config.yaml
image_size: 32
color_jitter: 0.4
projector_hidden_layers: 2
residual_init: "none"
beta2: 0.999
batch_size: 128
lr_schedule: "step"
Rows from block 6 of a small self-supervised image encoder, named by matrix and row number. Rows with one number belong to one channel. Each number is 128 + 32 x the weight over its row's rms, rounded and kept within 0 to 255. All counts start at 0. Numbers have three digits each. After the name is the row's rms in percent of the matrix's.
After each channel's rows are labels from the 100 images, of 14976, where the channel reaches its highest value: "colour at peak" is the nearest of a few named colours to the mean colour under the peak. Only what is clearly more common there than usual is listed. The data: small renderings of single solids in any pose. In brackets: how many of the 100.
# convs0: first 3x3 conv (model.blocks.6.convs.0.weight, 112x112x3x3, each kernel summed), inputs 0-111
# convs1: second 3x3 conv (model.blocks.6.convs.1.weight, 112x112x3x3, transposed, each kernel summed), outputs 0-111

convs0.9 093:181052152117151141087113135086093075178140128121152202124132155161084150079073169123042119121058095105111173148164076147134102109138168106153121087068167144130135170157141132177132154161077110148132153115091124135095170099155102097116114121136149095152127105140166131104125122094143092108097122173148113160105126121087148087061102142067
convs1.9 077:057207110092137173161144106128147110080124086107111064160133118101216093132109051131161177170144184115123138074155099098093127123174144127119175134131141125147191099111130140088151083096097123156120167108074132166117109127099145100143165114158154080124169133130105173095131145161122112080144089083108117094163166186169107125124141102121
colour at peak: white (49)

convs0.83 098:146115156168159104099095093124183085123159161093106117125095118130103135161169110113130156136096116126129137195151125141110115134101155116139118114191135140159099179109115139111116084109047153060148120162091147109138119134077098139079083156138163114107088114094086193122162107085107168100074160136033114099145066152121079143103125198180
convs1.83 089:167124121110126153149128148172060167163156131099127176102117131114159078108124098143154175118110101123128120131076181096136147126115148064102129104106153128076068087093137097120104116089144118116105138136184119173157136096105111119115146108098082204165158158114092105100111149111129169157083093151129156130055145123160182177204084042095
colour at peak: black (42)

convs0.107 099:118125144123141121145104120153151050142141106138107112131113122176136065128179118161177134114133092124158144147092103127132092090120102151170095144169092164114097130193148098118106117123039070108142167131147163133106132140167189190125106139103149112123116155083172108068141110140139148141071106179027075149094124116173075108178128083144
convs1.107 092:220164161098157089107093119152139147096098123125113115097098110117102111067131186125111162120112131138198142106085135136102141185113126083140124150140131107154178076049137099102082065137102140120092157106140111164084133117189088121132104105120156095047129153131068119136166131075132138111099111111115146064147161106094135164117082093075
colour at peak: white (30); pink (30)

convs0.5 084:189149118151119184124155106136110179119125067128112170160115166122050135120171123134127113118123174106174097177132128130136140128132143098160146090152199161090086132109116096142142119061091151110149139071127128065025155199108132124107151158151122142142089159078210141155114146103157146125096062171140112103094130140123132086101125111128
convs1.5 080:108073185119134087146126150140093107171178047165144081081084124170109129186113132128168168162146139156089077162180141119144134103130150114084116168103131103123103145161129143138104118128134115157146098133100181076088129104153160146115062154096132135118134078107082110065136153144126109101167137121064183151181117117089068135159162185084
colour at peak: black (60)

convs0.56 097:128121129104133211112104129146160132150144075094085129147124116111159161080101168094155126135126200085147067158184116099074101120090157142121143105082140214101112084131079112168116159084118137169145109137183123096102130084177183133160139145137093059181094135084107141132110073095082122123099099150162096174130149150116125139121081138153
convs1.56 087:128147106115095067109163063104135141122097151140131114076158106143109165157158197092098147140123049120118201099134127096147127163199129147135090166107107084137134138110196106101087117148086130160115134117114203095085079116124088128106080138095106074102083111107108150129162180172152142129107123128171118148148142116106103145128176042165
colour at peak: pink (29)

convs0.19 097:151121098118140153137142134156148106184126192120126141141086156101089152134104132066114114163096119131109127138181119095089107181125150145088142138095175114127189114113145090134109098130058151198103197171119085116175076178117118174099114110103107166115126133068130107084129074156151153128076156121217148122109084132192113141181115159150
convs1.19 090:118201139076085114133078119100140098106137107127115135187147141183194104096144132120089081140121066094077112134105175134158152130095104148097138202121145097100084130116081091155114071158178172155140117131150107104132171104121092085112151125146145115103077185162156146150139184105155143118137089118120053088146104134165133115060108098083
colour at peak: black (50)

convs0.103 082:183205103097155114135161170089114137167125094119100140154153162105058093090143112214156128133144095087122105163115178126116101145139166117114123125187132110081067116126117064148169145139070126106120124120140147146038142148186099111157110184103114121175161168105127146148070131137113117094113115104087176105149103070089152108137141150160
convs1.103 080:131089168181140195129098114204109169115189058133130165113110096147121125148135104209129151118090154101169083112112132125139144129127119158109111147124146151154176109153074059134155167147112139129141161090131142128076096177087183139067150128124132177161105084084144151076153131087098165180136151181152174123081130099089100126150096113126
colour at peak: white (29)

convs0.14 116:127117102165167146135121079135169107118061129120133164141113119152138189101087120147144176064159221132096142168147115129137118109158135124156157153212146166108132100182129124121133123098071168125076116126108120103114189148181178090150107119174156079177083182138131144088086158167141101125102147150044150093142164102159126134118148139138
convs1.14 098:139119181091141132072084148170088133076082103163107136129125109092151114121164097125079063075096089120149081098132142070092117099089103059105157127075119136112139106117106141118127129137103120148184102099139180118195047082119113109089157121103148145120139083155109086151100154104174104138137128091112090171163095148059092111149073134146
colour at peak: white (38); pink (33)

convs0.59 102:189112106129154170063130153150137089114110100121165118122147129143109176127101148095095146143075092131170134122179072125081122126168190148073180145163126093147098088139155142079141164096077152092161147155116102123144143187211086045148141122154156112145146143131141076137121164191088124101113107150155093173099158131145131152119186122170
convs1.59 093:093165122115137101147137107090105083132163105155084170122132118121160094109095114115094112162048154086104107112130139126129073091157137040146112163130173167122132146125136107185140053153082094135140153134153109149163074093095181128086139086156097163149130139125131179096124078059110103160101086085101136123143076117104060103110080177112
colour at peak: white (46); pink (31)

convs0.37 092:191180150128137134116166086110094085118095087133150173089126177183127154116115058165101140116147160089157150178151145057143139091130161088118131116147096184147122107122158148126170184116129099163067114093112144212109161136156104080172098113169084102159120111141110148133143133159192137071092170148078107112161124108124112114097100080138
convs1.37 092:086065072162083158080085088087135114101132102152089089109181076067081104088156168096079127120158104146166105072117134164124140124164074150138168091087181129093131073153083105122122105147036117149127154168139156111091094112128122066128119161124183110115129168112115095112154109110136091171125140096098124103108161132135121122112174125086
colour at peak: white (41); pink (29)

convs0.82 094:132154165142120117093132135091112183167128140168088106156158105162134097120149131170144110163080113062118133158116116162113197186141148126130094069115138150080146123089126076128159144086101164120139133140092113146100073150116142082131133113110113061140140132144135172156017137091100165097066210121166171144141135120125134117109104207095
convs1.82 096:133100120156119131153107161114133117132183087087139102162160139160142168161113142176135200117149142135115160224163084185145120167112158115181054182195102140125110098112103094111179154133117128149195111132143134154088174100141137141099167150134125185135126104088187141150113155211146152138138134150154142159131161117158145157123116173196
colour at peak: white (32)

convs0.69 108:134107116122085124140114125120066147156136121155105109148080140113129126098143109075139207137082154077099078127093088084125110171112153128080125087177142114117115120221205108170148163181056115099100178128139118124105142167156165116158110115165132074163166175102129152122147083112160095145085117121160155182133171183091087122129134114155
convs1.69 103:109130142095135099169122092080186066068164142123123179082141091101101106087069166071036082076125143085134140134103098130050103065100135113136137125092123106091106120088144090148099056097132112107143145132114149073066122116135069093191105114146134105113125076111129121126094165113134163100156124109111124138127096084121123102142138113136
colour at peak: white (50)

convs0.85 096:119168133081158108096147140101091139151109147121087102102144148105081145113090132152129163127128114100103095122121099119078082114150127133198089168159178156172048136070159121102173106081104126104162108093134083138140121093189069129122143151146115081161100102096099144192083110110147097151130171134143200163110099145119144038073128161101
convs1.85 104:107113087088132157110101120147124131129126070121121151150134087119114072141141129144135124081153101077149132145161140138169157101107123135068207144119121093099201177087094140135170095114085123088108176112214085157175106114063159084136067102116201122078111152139094168087111107098169119110165099159112142142102164116109154171177108136147
colour at peak: white (42); pink (28)

convs0.8 090:167085099193130129085080138124167135116136106108122147090090112135127080097157097137171107157088172142111110170123079133144114124053105133189123106142125128121160077138179098197113125184072090149124097114110112160144119079124159168110146085170085106191120096173106170099125111101114101198089116082149153179131160061130108100125163134149
convs1.8 093:098157158092106177148165128140097205096124160116175148084137154150129151152136134141093110107160069108148235129129167123166154171152181137153128119114136136172135118146127090063118079081146183142148150141127166099140136141077122089146163158107140146105101149120150104144133197183118175039152113139171081123169174152114106162130125144160
colour at peak: pink (27)

convs0.43 101:094123145102049072154113123188154122123126128101120152116161068169059137081226121112097179136190121139148171078151129111085092127137134101101109109140106128084154129099150111170121143058089121063139126125087133129121055139195104175127153141136144127100140111118145168166144147145089136128119082100171166120174111150123124125159149122181
convs1.43 107:146153131071095111126139195113165126077114104178192148145111165180118119156071125165113091152102099127106116147153134150130129153125138183097124147204144149129075093080135119121117078193187072176078117112147142073186157149070138124139156082159075077119109157149101154095150094133141148110138164108096084077150145112137144102118104112093
colour at peak: white (26)